{"dataset": "flat shapes of many kinds, plain or patterned, on busy backdrops", "mask_ratio": 0.6, "positions": "learned", "init": "torch_default", "weight_decay": 0.3}
Rows from block 3 of a small masked image model, named by matrix and row number. Rows with one number belong to one neuron. Each number is 500 + 50 x the weight over its row's rms, rounded and kept within 0 to 999. All counts start at 0. Numbers have three digits each.
After each neuron's rows are labels from the 100 images, of 14976, where the neuron reaches its highest value: "strongest on" is what is common among them; "colour at peak" is the nearest of a few named colours to the mean colour under the peak. Only what is clearly more common there than usual is listed. The data: flat shapes of many kinds, plain or patterned, on busy backdrops. In brackets: how many of the 100, against the usual share in percent.
# fc1: MLP up (model.blocks.3.mlp.fc1.weight, 768x192), inputs 0-191
# fc2: MLP down (model.blocks.3.mlp.fc2.weight, 192x768, transposed), outputs 0-191

fc1.55:466527487514505469538557588528570505543523488503464476447537561523598444509472540486443471460435534486463606528464552488539451539551523505415385579512496610460453589525539543528562399469549669471511544421503582536506563545529510511503465534546510540480470552526566539508482532466478504490484498475532524414581442508461455535564577547465427409641534533432555465443523418375495474495516490488543527486503480511522466537528405539454531419446502398438512481475561533473523511525483510607487547535483515543564562466432511543418531446437579437421498477495555508471462599533466515550
fc2.55:465574505522426448644488564454529496409521503487512548507441549488518465433531487562525456493511437568519495489563511448486512479419447374529424495547525505453555549475523600539551479462500501551439512494438533471470462452410504552507441486476554474476541438582525436571463512415446561531527560564566503418536537342591487566508490465498592491506480541513584443475438504483501511515490470560493524452419525516538609566473628568511552461562507487528476527469578609461471485437534439505414557527444461499506487433530435526509466551548450486531461496488543607434439432451532566514
strongest on: teal shape (77 vs 22.4); its colour: teal (49 vs 8.2)
colour at peak: green (47 vs 4.8); blue (25 vs 1.4)

fc1.609:546489497485451382511461550472469503568545517515515495484556517460478498449574531505435413469562476435547453529498470518536447509495500438447492514508528530508466590556531477522470433511442421531553488525550479518534520533525540458624492566530571509524509473472411493500433424546529565549507613500490459411511465407534414486456552511471499532507450471533486433618470564453427474570487445510451426509513420524445426419617366589538512425516540466518506490537503586578422547475499554540468551399364455437503457538466484578448471549523456534484420415480518490497553572558529495578
fc2.609:476432558546579477517533458516473465504486527551511524566455567509404547496568528473454503458493506483486553530546516490563531512400597571457546484494532422554475484554535482494603464553538552485499498497522434483386549493525581614415472512502571415504430495507581546514556523480521549564523431488478471458540447492514476425521527465487523524472562484397478506522533365534570524541648519523548573464462440561493416534500480478539470480554489462520564453489393566555566425390491409499498392529470446517509582531550470531607509541482569534570481476587529524503512389477472465533
strongest on: yellow shape (52 vs 22.4); its colour: yellow (26 vs 8.7)
colour at peak: yellow (30 vs 1.1)

fc1.81:619455477479459437490537579521480546459496406483504531445521471536550474476446503520485479554506427446453548541507473589484580570502500414457439561559559511480398578516537484476478603514473573428557461575542502493511418392618465524674496520459471502501436555578617499517540522539510549542500605585487476404445561501471478452468554551498524553496486509543407526540535539436529519446469476539479499454526484533515464476459465506502536415427551482567509456438464578452495478381502453469439528429474442459476429464401567575560515496522452545499543497506537480458446525538469525520
fc2.81:504532479571497482521446464571529549409538588570431531525469587524518451506502546538466475439471400510457439560497501492487517435483619501484505565496458464505563545532426526571517510499400546444522553507477516505537465562396470505520537581482581511442534499570467475488478502461537468468467495478456483443513444521524459478450413526549492415585543480512397670477493471426461384489458503509431537571457510476629474561566515452537406449476507545457449473540529456453536565463489447505451537546428595412558541543543555480531441475532518480477453517562543475473573493569428585605
strongest on: yellow shape (77 vs 22.4); its colour: yellow (45 vs 8.7)
colour at peak: yellow (58 vs 1.1); orange (32 vs 0.8)

fc1.234:586589453522452504507580556477481554523515580473538550488475551469489462539589496497506447410463591440471565532461420559527480476446467474382425556482401482544488559471520594543510413388440516521583499481577579569525548578536537532543492581474416516551496504426489467537540444561541504474491570399478477465540457543482495534567624523515532474583497517481446537560538499483420437417510510487453428516522520467522491458524435591482480469450538492528428500521567540554474490458464534593443490439449523559379396490493517499468529457503535564501516579410536516459544552544481510584
fc2.234:530466458458455367490495526530489443497557484512562537509549579514541483536528558495481496520605545436454466481430521615434506493439487425480527472539437448469468469530458456477489559431502364546552584390518437478506466563549470505489472548531448479473376505437573475547392484439548399422559545481446516520483516583502405446512436590455569525489447485569486419498473464473539563478429501501452599468474515551470565507488554619493574480512505569430521617521523499453498438545476524494546475424503545474543439503473552536547504503528428550452501439462496421566499521515460589543
strongest on: teal shape (71 vs 22.4); its colour: teal (38 vs 8.2)
colour at peak: cyan (26 vs 2.2)

fc1.366:563468491548502465484561601497575523552582593531489558454478547494494449467520558533442470456490474520447512566542498565482412529502525441393494512505514524485428517557538529465478521484458526495526556508494406467541505473618459532592560521491557474463506573501504504488532464506471461544518609546534518364463496516514453570493490587412482441613516538611530526517487473421518507554509523504520505507488356497453554548504366459465581387443558447578522428492500575496397509510510453611442535481451482531500524503526538551481428565404482480445504505492629450502468523461446440522
fc2.366:459456585493464523453463478486523512492481548556474421613465431477539519570575484575515472507582462500529473528442609559503412453375545415556514513548474567523427496480483475531489478537479495562478506401528540521499579564486526482542450507455506477504568491466521489501507437483523551430484434571562552542591500502440507478446565448525552482390393518506505583485596431590519497538518438505383553466480601532559567556464471436544455489395519541543539498578517448640434456472547534487520575552487506500459457488517453534551407507538448445444534499511523597573470486436511512535
strongest on: green shape (66 vs 22.6); teal shape (46 vs 22.4); its colour: green (28 vs 8.4); its colour: teal (27 vs 8.2)
colour at peak: green (68 vs 4.8); cyan (26 vs 2.2)

fc1.121:525519553527517488505499542594454493498495487476504476388483559455459481484522447470505433455517440496552489483420448494527420527530564491404451489495534533595524542467470443505598588428481570482484520450532551537576562534522501504435495447524379498537361516518484489516495425479497557559423559467467447430482538498512366495567497421555478530492587508476593496495436538423473503473474567495535501470452452480556522443478431489593513322591489549460479458471551565509534509566474578490453588383441411527537487539437532443465520502503542512505512570446554491562470482555586484559
fc2.121:527622464516541600494540515332530423500408554488479432442524544555450567587409559598502568525504556495456508545604582526512435451520479515473506520492498424482421487487514506450530530482551490508416476593473534401529490538597470516505543542499408541525593546538541475526485518491512530497499452499572418441503533473538591461492538482412623596484512541599491493560428416528543426533465430525478492468474498456511415443496541447493599503448495572520550461477411505493567562523525470496480520457490485418447531422489546468486552504490503472521551457535575568535538479449548490487
strongest on: purple shape (89 vs 22.1); its colour: purple (49 vs 8.5)
colour at peak: purple (86 vs 3.3)

fc1.696:484512531524513440477532511577504528504429458452531653473524569472445489498536501573490470487493509510516463487416416510500574547504561491388475515532491401593430551567486516411432442464491425444586526504486446422517531392516454498577523455496486526514476607527546480539511472469499450501386533553473535399478503394477452525486528547444433514550531490557457479501541567509553492459579589538533392464479423509511482533514379500499582427541535545484385467452494520566480515516516594509484551422432405550564527499419479507401511465404562550547521530517538464505512555516502458521
fc2.696:596462540514555524465442489412524506458514486474546512481485482554475517491555559613561492522520519484501529541507495544507430523535360606583441553503500512431511503470472544508477495545623543545531556564590476501457409483443557466535506535645492545460422499478483532505395531564498490500529478422524572460447579502483482511557508481461522472503538483502550447459391561446479436480505421582461586523421518504506535469597504603512504491443494416596467523577465512452585484520503403508472549521505370439459482465465562513488478418561468575551533400550531497445553533536563533467
strongest on: purple shape (51 vs 22.1)
colour at peak: purple (32 vs 3.3)

fc1.662:578578505544597450531526538522485546501499468459489456495504503457493469448555538447475483551488536513509546465406391529528535505451466453456456447476531464492492577553492426494610541449470548502558519471489500569517484461600454509483517521531543520546440557476411469521449432437535485602493575473623502415533461527491415518479485502501472422577440496468498498471442578412469575522543543536620457510398607512534534457521413451504539401532606377444479475508515549575468455521478563509474543497336502519461525479500448479459457498437487530555521438485540561599473493462503594469
fc2.662:465489547511518477545390560554510516430459462432503572514507511411529457501419403532530549525512488470512445494505441449511587386552507507438513578512573542534514467455520412528351490567434499494464574477482544496529535401592499476519531528468432556488428464466500481508484502523510460593441480536479547461516462521403574536558494547533487467414559485456489539491526531546487435475484535552479608470440516489408369441506509540551423454522482472545603553493408573606431482459552477417492528445492420473632570514478526461502524550526473483488428479435555523564481507449518525573
strongest on: purple shape (64 vs 22.1); its colour: purple (35 vs 8.5)
colour at peak: purple (56 vs 3.3)

fc1.223:713481567430603391544576522476515503510528456455484456493524463560560531447545553405505532452490416522385479476469542561504462522474503431480449460496507528516432415495515552528455489479524504492586515516559518555570562491581513538539458486508598514409378499459467497504449509501469465502537554457442540412545506467512450506473538452496469502552538570570574505552550505420557482473486504465582453517525370468470531574556422496544574426511490535551568425484537522521510510458593518464536525493469534514453447453431515558482554462490472572466481540568548457443575570578516434518
fc2.223:542576488542472497408555568522505486479526495568455460527500505429473454643508514488554517450422458463540548476411448535461426472596516462505468465505546534560480548553492497554538572505601564526430470441570538504526383611498445479522416467501543504524525484452418461475572449509513455528487538532467440488458531519536448493426449485561514557573438539467504541518456533580496406512411474462601531453466368492433492605574408454440430536548461520460521524446542498453435426547439453500501468560480478545495479620471484458423478512457470422485562582472483484533458483568586508493
strongest on: green shape (49 vs 22.6); white shape (48 vs 21.6); its colour: white (26 vs 8.2)
colour at peak: green (40 vs 4.8)

fc1.116:608486539509457331527578483589539554496573505445465535496508531459552457548536488469479470516521499505448563412509418474538582508544493412454479523516477482528503553500454511505594543458443573459509494360503467495492538488591499480561493511510441424473444536473457516470474459447369560571495598503494495419519482461540544476516421516542525478584512490451499434571511535401395560457538502537477441506544513553480521407417358478483523435519472465520596491449451594497557445517466512491508554432428516477470550481515498556532453547442514543494454557385563521492475515489440566571
fc2.116:515501485396494473439528483479441537523460494444541468480426465496526492528484516454467475503589495489581445514453474525491392525548481479452405467440495467610503441496466520449565473528499473518462566450492492481530467456423437418509474466559508452598527525441455541444405584503470442531523440530509515485467549488471452439387583477449464520515507562560455622415552435466539481477554405520412547588519437500552463424512438435536524454527492545553561471519563470479527614606488437577473536486490429467577582474585503522393431552511522485421422399513536443551533541546463519467
strongest on: red shape (49 vs 21.7)
colour at peak: red (30 vs 0.6)

fc1.57:580471511528537484563610406563491407574575497457461471473407527467509412518508496518503452514557513581466509514470384528660496480559440453473485468500459471516475509509490504479526427553486530481517476471367480488511537480541485400548524515525522550624517489530588499509488523433453464611480528485497450444563451497549538388449528461568450439552507523562615506528555565517515431519538563433451491483363475613486565475499467546451481469532509474478471472509481611592466516504525493575543494460445516494540455493559535519414498497412472510485445496526519540537432532454514572596
fc2.57:589437473622506622495484523525441576491450473595503490521588524468494487463502394500454517536550504466525455530548547469533499472589446568545405538531533498537418459523457503503476568509488444467545453506532467492422487466537463478562602551489589431527479530524408537524531518485467526513477538510498502516529514500461486435508473497474503541377472476473589565502463533481544527394485562423471585520539453465426507581447497554537463453527555383551483553526434553508497437595441453431527476590470499603451488501415446377557518488491493615500583440448475443553543497524576436458
strongest on: black shape (51 vs 22.2); its colour: black (30 vs 8.4)
colour at peak: brown (55 vs 25.3); black (29 vs 8.2)

fc1.228:509566471539517505532522572563458610535564458424452449493424593475465412500491562487556518529458571434451630503436463601592567500449532484416410598471425480530487540507480603548577441382569538475574500489569509534515521489544430505525511483537512455520472483470515496518502453527444450454486552484516496477500481485504452501512528531428466488648534537415450521628575565435522489505516597442530486481538519448522578489555493512396482471606546455518454505467523495519516527478515524509504570549529529523525519566428471456475488462443449482571444521516569504440576547408411536541
fc2.228:481467540485481403465485480511503457468518525542466580482500511498506482475498395510496440468498463523521468444422510392473513390607454502442456427561512464490542490535564415547516509554510444582505539435418541600503644556476667493399497456399528436521507487531488530550439497444560460541458517476491492465448484507440550495520508432428532374512511397485433452415590581430492465472500590532436498456595477471506428533560526483629440510518507484463518543544556488525445514458474492434470491412462548506528520546545518468516568445499504503575464497519498503550498511409540528559
strongest on: blue shape (99 vs 22.4); its colour: blue (48 vs 8.6)
colour at peak: blue (83 vs 1.4)

fc1.52:518470426507500506504503482402599509521500539507546556617479551545542472497505575548455499578446605421415517503510542473475459550496477463417479473514587456559467429566504500490482496529466599475478553527477520473529596527569539528547501511505633519438454553493561404488374529512420483478571567599541551392533490520506499602510533527541483439536549528472457522495553406387520501513570543533503476501501497552412457549540424484424608443458491448487551486479561538510440526479499461539557581507510528550489512479413509584524521479478465460509543441527637534467474521452385495507
fc2.52:545543551495523457502558477590491501539557559458516566569419501463582471477542401524502568505523558501460561465451542472509586484481531573516475534525524333543439551479538562560553568426461454510493506495607424460465536515474537523466432427520504436553549420507546508528554488501531532476536522533489475480463475474477494564481489568383481427566403592566529608557456526514537551438479664453549503491574494479447496468486566570519463463506573511376463516495498594533492524456445549563426498459474568482459481457537458479536420591486502622437491477535522492472521471454466507472
strongest on: green shape (89 vs 22.6); its colour: green (53 vs 8.4)
colour at peak: green (91 vs 4.8)

fc1.756:564596510436550426477548584504580427531584575482470562534501513550437459545539551539466530460531566481473531593613352419536521527553524511394451423525394579490508528487482571474518435533483528483492500404399534471531597559538558552580514569469512484471500610500513408515568473413536556505448504482536438463493443522510498507523611526559507482570523439385526595471476564544500555454539447530596448500484508526449504553595486540466487460444467489476465476479467504437490528471481487511464527451453490544511505452478530557487534437465550558428484473442507559542425539477492540439
fc2.756:517556528492556428490477467518577477519544449518554565450553452453426510497455496491509496437517381570539529519533572498523479536489490514613464446536533538472577427484437456408371470482528499536497487567415604534508536490477580476454511472502582478537521527552524441542580503455545479511454532467536622422504439518472504518447503448585555512321476474408556411541505483463520517526505520410488456421398527521541403550607593517577515494509444440556489604527485502528523502553586519463459504410476474532408481438485581517473527441487499558546476491538507501542480517489545558503
strongest on: green shape (53 vs 22.6)
colour at peak: green (42 vs 4.8)

fc1.299:521516451518485437500499429541484541525540557497601466448504487467477484454528538565446462429513556541519504447431509485501576516457519448508515465528539461448512497533527407508473530324464545450556530495528541489540446435578477521466495494566463567542412503509432536538439421434490488464503548561412570466513535576451454459469439537553438571440555461502476542463450532402456634462593576519539440458462472484510452473418427618480487437515538545515452499456504521532435534563423472522467633481466458451500455531406537545460541402539482581588520502457587464546498534547544431558
fc2.299:401523512469499511460490562541511480520515502495479630453423498501479446416566564401500520612554533518484546481417439449458419383494298482470520493532522483501508566512537549533541506524482439600483475496383423447437496513491518406415582398520464492436562554526474447573523445493545574521517421505592520450523523484480457530562506528529541468529388582488485585461464488558486516493514543504553511445491459509483525409502452477493442479488466500557504406552545553503500557512497463523486505500476487468483573427535486467448438523512359535479554535538452496529431556578486520523
strongest on: purple shape (75 vs 22.1); its colour: purple (38 vs 8.5)
colour at peak: purple (60 vs 3.3)

fc1.21:543528485485467463507572509458557511549539495505417474540489573493464460458498452498514477514526489483528582589476492594516533495475431424453505525529489545573384564518485428463503561570382591465609503516502530522566466434612482470511492514487469439559461632525553487526467371506446502500459635569502529410447468613530483507489515484499469520522487502606506548500517555399496532490462492480523448488465539505465444524414421569479582418447469459440549373475452525455480486492522492551498582430418566441519504548456556541488521468501532551534539454481586449472409561547474565523
fc2.21:457527573552478473509477517496490511462497453492459532525522553548462524426446583506372407491505576448517496496429486511462465445420483426494547489492492490458438450435538489523411504478423501542411535501473445527512493490564543455367496458465429370463479499490549547517440478409564476512550408490526518462457468502485508481399515414565521539440459495479425583364529402448535446561540557482512565471461493597524438456509530466630445484481491479449527433517474502448579428437510478466499519488460532436419567447580476497583533415435472520536515505470514429543511515446396421533
strongest on: yellow shape (79 vs 22.4); its colour: yellow (42 vs 8.7)
colour at peak: yellow (34 vs 1.1); orange (25 vs 0.8)

fc1.705:554506477475529428549620474506516477521489495498473537567499517534587464482569529465495524439450434505447543547365438560575619469444498453494463504473544478433458522459528522527509515478447500529557592450470505536613456467553490511557549608469549472508533570548566561487466510602408518531471564486619470383504455525440453589515602476415443457564551487545546556515459508464511457523556567481504422533507486539507523516498370577500575408467527505474472478523525564553407544491573429617489497446430472475485446453528441495498546543467492521502534469594546504510472521537413501505
fc2.705:564434553542514471458515475548514501604480388484435367447569477530494572501516467603505465494475583583509436506531496477463492522593493486461483541461549515452515486527535590479416470572453585528562467523512523459534476449485522477516568547481511536516486538547487487551426473473469388554521455555613473429460440388513439477558498468515539531507566525454527522508478558435494493450470409462509524473538481479525530521410594520479519447535583569537540485461431447514557574551515495457506569538414489493569533426569499372469453549435491503438523475453570578503496446683484498501
strongest on: green shape (86 vs 22.6); its colour: green (45 vs 8.4)
colour at peak: green (85 vs 4.8)

fc1.293:548474439516556447535509615519473578499536498482477494505481526478468404490553444548542476497437576469464487571467437595501540539529471464465475485528575549393486496497469507468496528455478623477577476412474610525496444440525511559588466473530434503573366495513537451515525519498447568561450539501526450431504520542447427492452542481507472418563531530453525436566500454440539509601426523525456438482434469562544477554546427556445495455473521521373474449497540544483414568471404506615512497434441488420480467490395458554585538539497530513447556508430517561484464570575521559470
fc2.293:519518548534430442523414503548433502471555490551534486574524503511515469505471523465499536475538588432470537438525440561485466467494470584541472569493519537439464547414525637563480477575532563501591513478498356466525392485579541425478523457479466443520466495493532496538454538513433505452534562570551513477436450451439574440423439523547500556462387486524503522576484469587461415511503489505519592437539490491461590540593491501392597487492564455554575527492463534499509491478470592464435486512517652506430438448521503450490501578518518429477481495570510453562479443455540404502
strongest on: blue shape (89 vs 22.4); its colour: blue (41 vs 8.6)
colour at peak: blue (72 vs 1.4)

fc1.173:575531519428526452484534630481501483519557556528622515559518539525545481553504530473444530465488530455491482534509450445544554545459574520462455481535481496489445498563574523437464466504588580487501493516459470460616654543509535543445478592462505396469619556568530469511589539506488469466474617573441418427448525416524508454561457539505513562563474494534506514471526582462543557482422474532604546513468497532449475461442423591464544485466453477441522396477578529480491508547547530555446573535503447578506453414505496525495525473463517522419482527477607452511498520542525434590
fc2.173:563610481589528452494534525565514481418451447483527554527541547499489449474504545543418527411443501501480537508470476459517519524529533515409513455500472519449481410455545547515481456453521601537493492524505563503521556584578566527494503560404553402572436490532467534542549451499485453534507539475515452395394444529544475574533541460460552524444578465429520445576426497422503438532452529488533440471539487469489412499445612620529495429613475497588429520493538578472529535476556561431463563479432516459475491453521481491448532489509389631543525466477544541469569533435517520588
strongest on: yellow shape (94 vs 22.4); its colour: yellow (56 vs 8.7)
colour at peak: yellow (68 vs 1.1)

fc1.593:531482520467506448478546509481531484514538527392559585423497537517426440414484458495550479488477477528430459549467460575597547463521514443403491468492518519532454470633515492511512580504493542526537568554498475479533610405553550525562520570509500383539504594509384492454413493480413504511551561565534453367493454491440347562574542532539528476546513493519499494515537506430532531467504548520517459535488555531443491560478415466434584419579552435498586400537448568494472524535544522540483562431387476573527519485482431580509475483494512480537515523548545488541480542510472443522
fc2.593:469555488475497458500485492457494516543489502514569526573509448482461592481587533479475539408493517522496470402549483505541508550503436525442453450456566500400412486508447564443434445493590490496502510534504419574415484587598475553538505474600488553446409518562523592388506452473530400545480461486404433494602490505496478415563494503463398574521544458524460511462458460443536466490507502505454459598486442521594564432489499497481537462511530417427447536458555513445428456462417570367450483450455541530420492471390451465487539491515534528554539462474515482474566483453555452560
strongest on: white shape (59 vs 21.6)
colour at peak: pink (31 vs 11.9)

fc1.318:476511531559414510527516486602487563578533486576468520518561516415428379525561470615601545452483557553501504530436476530565544469515519511499456484450429560466530534500413538514584544439436556554528546487437526496540482494511490444555592454493477458532470500457437508445547454504457546464488479520422453460521498530552487525540536513423549394532530531382510510529501461466422479407619504496551392549412499510498550439512450475484482460522525507571467535551412475554539566461458519589551589442523542494552530454399482463454493454418552472553514421435581590524485557497449419505
fc2.318:478577464452457474592527568555476470533501619478503435556525512527463483500489571454478509515490483571594529468440504464384519496492537453538588529429487555572534466456527537541496466452442452442621575515494497524479529458518502503430521591473500452438399429394480519493562471533482423616547444451447504512438474569496507439556554563494481536459557588505534510549450495569370474616519465481487547515523481449438479470614570493446408555568499458547483475440499533440415522557421480539490444556503463459499483503441468534518560376578457445509480519485485451476468447546477572514
strongest on: purple shape (78 vs 22.1); its colour: purple (38 vs 8.5)
colour at peak: purple (34 vs 3.3)

fc1.297:491460460465531503509562429492551527461561447412523579550480529514499491520488509629444464446481514581500450549436509484506505500516516492438323496482587522474447563546436522504408506560516499499505521488562474408479485530538517473519451483497512573537368596518485448488529512490470522514446579564533609444517613487441512473478515444441524524576521543529446509550517502504466587414507538581529457524439551498404517521470398448578541473471514564503391477476482504450520494459538400462522564394481428566494435491377463498471478493453506543550469512563629474472468603510481487468
fc2.297:469441405490499449487549574580569454541357478550495441504481425488423496533495470481512503439479547473556410471449558506501501523545608553558398496461515405451453473524513518437584467456522557450528473376471459423492468480541564464449541532475489485528545478556548537573526469491539502500473526503412516447458601448488498538497481377493546498468455539512578467460466472529489523478533539404555607446404497494492475513498560520509503503489497453464450551505477510519466481621500511493499553446375606470463588394489443484470380435488468597475559446540508522566575558549531480486
strongest on: white shape (55 vs 21.6); its colour: white (27 vs 8.2)
colour at peak: pink (35 vs 11.9); white (29 vs 4.3)

fc1.582:663497429496518427486483642525548469515519467448557547457445463500531579521415572580430399540484537497486446500464436470547520517537591457479445568511447556467473579547503526554504498494485430457552488514454651484513450540567458547597494549480450500450489489544531450494487493519439469530460540547505541438466565474480446533514433402505502466528559531371506465494532592473479498408530548522572456499548436495488521477488414549462569465459552601517514512415525563607514547500471483487419536468381486490427506502528524576453506567459549533416514550515524531515487581521534519555
fc2.582:395614466458428453496411419398490452543562596460494416475501532578443543525502441435535524430436600466576480470512449568447406424491514500568459455488426470477456495482497502430519520537476582530468503471533474515506411467550497572553435644483429412449575591428466449469544559498540463438586532514485480491479489529559433452559526561508523541495432511562446543483524505441460527513523427491465437480463447558461547578565532454529401470493473482468497565500488441491482526508501546443418553466489506438495580552543525521513475391598537495488542473573544500457467492577525470489
strongest on: blue shape (72 vs 22.4); its colour: blue (38 vs 8.6)
colour at peak: blue (60 vs 1.4)

fc1.408:524526528539511453482514510566502550510562503562515433440436471472448490482575502555580585550530475523436480470471415534567486502459474419427466522527533508574450571463570580449567472542403527476490557421457502469545572448492513533504486504443558583537602551502490455485382369565489485550547511559534478433470511528528469445559483518538471560450572501480551488481510534435492495539401540532550428475415533497519451482555414504536571439471486410586495491485539604589517534480463468605409506442502493436418525450522490505401498406509549487483391424514504593533575570497489460499
fc2.408:481535530488477484524540528388509485493426437501414547506536453456480424442492474508432493547436421469489478487536506479539413512527450500482459509493491513485446497495447558490446490459524394567467473519490473496574563535609448537461437579463474481495547582616532571481550571479546505530529605512558457507484536612559559520591474514466558471479576431460530494475529502448486520439473534494489443520500500417552544422478510530589608465401434403517511496513512472539558419520552551497431528474473494516573539498543559482457499510574585539643492458500512517472492526454636582338
strongest on: black shape (65 vs 22.2); its colour: black (40 vs 8.4)
colour at peak: black (42 vs 8.2)

fc1.230:505419585526524430542542444587529560606528510495353437432537511442504464429520471507478615493553459495431495580540500448495524421506522500482506514434550508515512372494386556413500399470451499573490558492544486548478569545515503486423500486436513400582529492600512544448503548507469469634469471462578520490503458487584530528508530487537539524487469448434473533569530505419490454501449480521487589573516511547361430480453482517540468493536501577497469525576471524487544498562507489411627496509542521475445456481452495592499564510479507472604458484455513502519602493454482505502
fc2.230:491526424449469518492432537434444550433501496508526510576556496505501581498510505500459532515394498425466519596533439581558431507634479516397460433512423433600515476505500437505533451484457581511631494504548473505490462474639370501539479466513417492553553553478404553511514514485434493520638602497508548457505465505425494473497467464489520461502455497456546493487499483393438478529515620520490552500530425479488430506535495472529558455446599574468564421487568447420550500550486527514483563541455527456525464531489534475460501515441477456584627477512544430494497500461518539511
strongest on: red shape (47 vs 21.7)
colour at peak: grey (62 vs 36.2)

fc1.460:553421469511495442552517518454497521504565479461469596461482473495496450433397522467530475535518495507469548553496483572578579522512384501542411425526462458470467508570482481520434429446442576485550563512509471559582567480547490534537491520513419499547532607565526485514482579485426509526478647409471469380526444469486429541470496430471476469478483537628485479509513524438613533466519526473480544481477520557463448539601416478490520388494457444483562455509517568569546461461530488531423567580433553533498524454463506505442494496470527508501482451523562569514491508509387519663
fc2.460:427453446523478519487513534486602553488502612510482528585490449485468539475467610471545536536524457544482496529567379499515432484559522527497533427571491582542515461476525436475444523586482532537460542426495534541574597417561434555494458502542508557486464537484439566594535528452587510490467484453426522520555557519434495515500561557489614469562592512487438495531556463441505409571471623540591470483596536438482540507530531498499519452566515620435503464490579513591421520487541442494583433524472491512620506534509530474508452535579462467474543424549466527502395526513510504474
strongest on: black shape (48 vs 22.2)
colour at peak: black (27 vs 8.2)

fc1.674:589442476510502484527508466546498585489559441503509470480496573450488474546606517585556424533478441533478474456452461584541484488459418383417455578486511468547419551511542507529518456440471506474523508449570452472441448436566459522554479415564423467501495552432454478511472405432511460490521515534478524430467503513444403509510512481468423477468538525499601543583404505426398434473531540469535562457500526439547544442472439469520516348579528453507418473500479521512555485504463537561513569406395431447568542513466575457468439550448465503643479491492550501505443557480488499472
fc2.674:453556469495503505515498513578478448561441454572444470558488431495552553585467487453458595441510561469446326538456582491495435453496478554473473548553463578448462536474528409535462546437620500510533560506393518527435517594498618504523503452470490462493535467535457583506471551612519521502451526511439497518404416478475592591570442434514548470447484476566491508535552512577500557548470596527550489474570474431499566475518506524549461548431516483447501507478501500380434441461526543487518444455515459449471444492463489401499525507471486470572568514447446574580451545444509520533
strongest on: purple shape (71 vs 22.1); its colour: purple (50 vs 8.5)
colour at peak: purple (69 vs 3.3); blue (31 vs 1.4)

fc1.750:485538521542435579522523458507519448507490501645470466490484447443498572478515464495565535486585470463483500507559469391509512370504479511482594489442490498506536505333442346486486456459503503546480480493534477417493545543449493485546481549420497550480488458479496643474561453536479403459471450455459467547497504505569564500499488477512527523441495443515451500473517507546485541549554526499437489546506501411518566486480526494458476559516414611485480436545478413462506509456387538447526691487547561551524511535497516533490445495530509641502449417485531478450587505584508529509
fc2.750:509458478428512442501520602516477499508475479595547485532529522514481516523500604479431504485480530433436507532444524467503471492500487500503664525504446519473429572664561517537483468536481458506660515507529482431482574484509518544490521523500486525409501537508552476503476490450452508567506596512521476566526549558593444365506460603502511507503577566484524507502500425509427468480450551499475448493483461544489428388503487511496593472599588504513504493511531456516526504393350521532562493474505513465531526523508528557512690492446527467534481597491475456424458468448510500535
strongest on: black shape (46 vs 22.2)
colour at peak: grey (61 vs 36.2)

fc1.679:567494513425519434496479462503482499495512549505494506489461481464473502430535615644501472471480461510510555563456440573530573453555539443422526484483503424482528501567567525589512424477514487538527502442429534578499532487458425467551573521465508605512473427501412460496472491548483531481494505448566475420485436492450478509488497563481515404472567418410512516505489520459387492427517497491484471533521556533454659488548429494477505431609603501557415506540545583656490453541421476612529507453472572569467505504525530492483476472468526464529414492461508525599540546434434498548
fc2.679:466387499452525394459582487549453524550515532478488383548503403462503497501460468408492421530536460541577543490504477520569504606542496516553472434515523379440483484545537507421554576516535473554510442523511538503486475426475456482500504489519435438472506513419558447438437447451515421448550451526458514451486569449509455516515488539592472498504504511563475548413550502588422587496574416490515601489508518526518544495464433549417404469540523495581567537551469488517516522458373566436604557488518457461587519515498540524484483589434406529497492455438540438492486477452485411579
strongest on: yellow shape (47 vs 22.4)
colour at peak: blue (28 vs 1.4)

fc1.551:522455539533509383524520601521553498519571584558547537458560530474524457598545565532513457491505526541465513561495486554583596495549505499428454503487540458469447493586510432429495481486484565507494547468476457545591477430564472501536447416528412446559555524531602338507515548400457524486472612506553561428536498511514497519551450580428464510534503555509484514468535506499464460517541554591560605537494451546463495547469440634466493450406463515495448441508494558500461583489512528540525509491407510501578509462527546569516587509504601458568475443459518483517402583487516523530
fc2.551:586525481526457483539553450473606514597486518511528557476433559486541488486530520417512530550445592477464548506509530485597419568531493397597517485375531472609556592465471608532437450524465504500518536500568453509437500523493552575579463427505516498456541611499475555394433549527460521470524499542550452415521572491507470524573587426452520529518482542476544490528413449569479481469521442535491361554460518463574544475475536491497444509471561599529562544386480570457480466514528486566538515521543623508510449451474505536514573532560482479469474491518552449407477474526466522488
strongest on: red shape (91 vs 21.7); its colour: red (39 vs 8.2)
colour at peak: red (40 vs 0.6)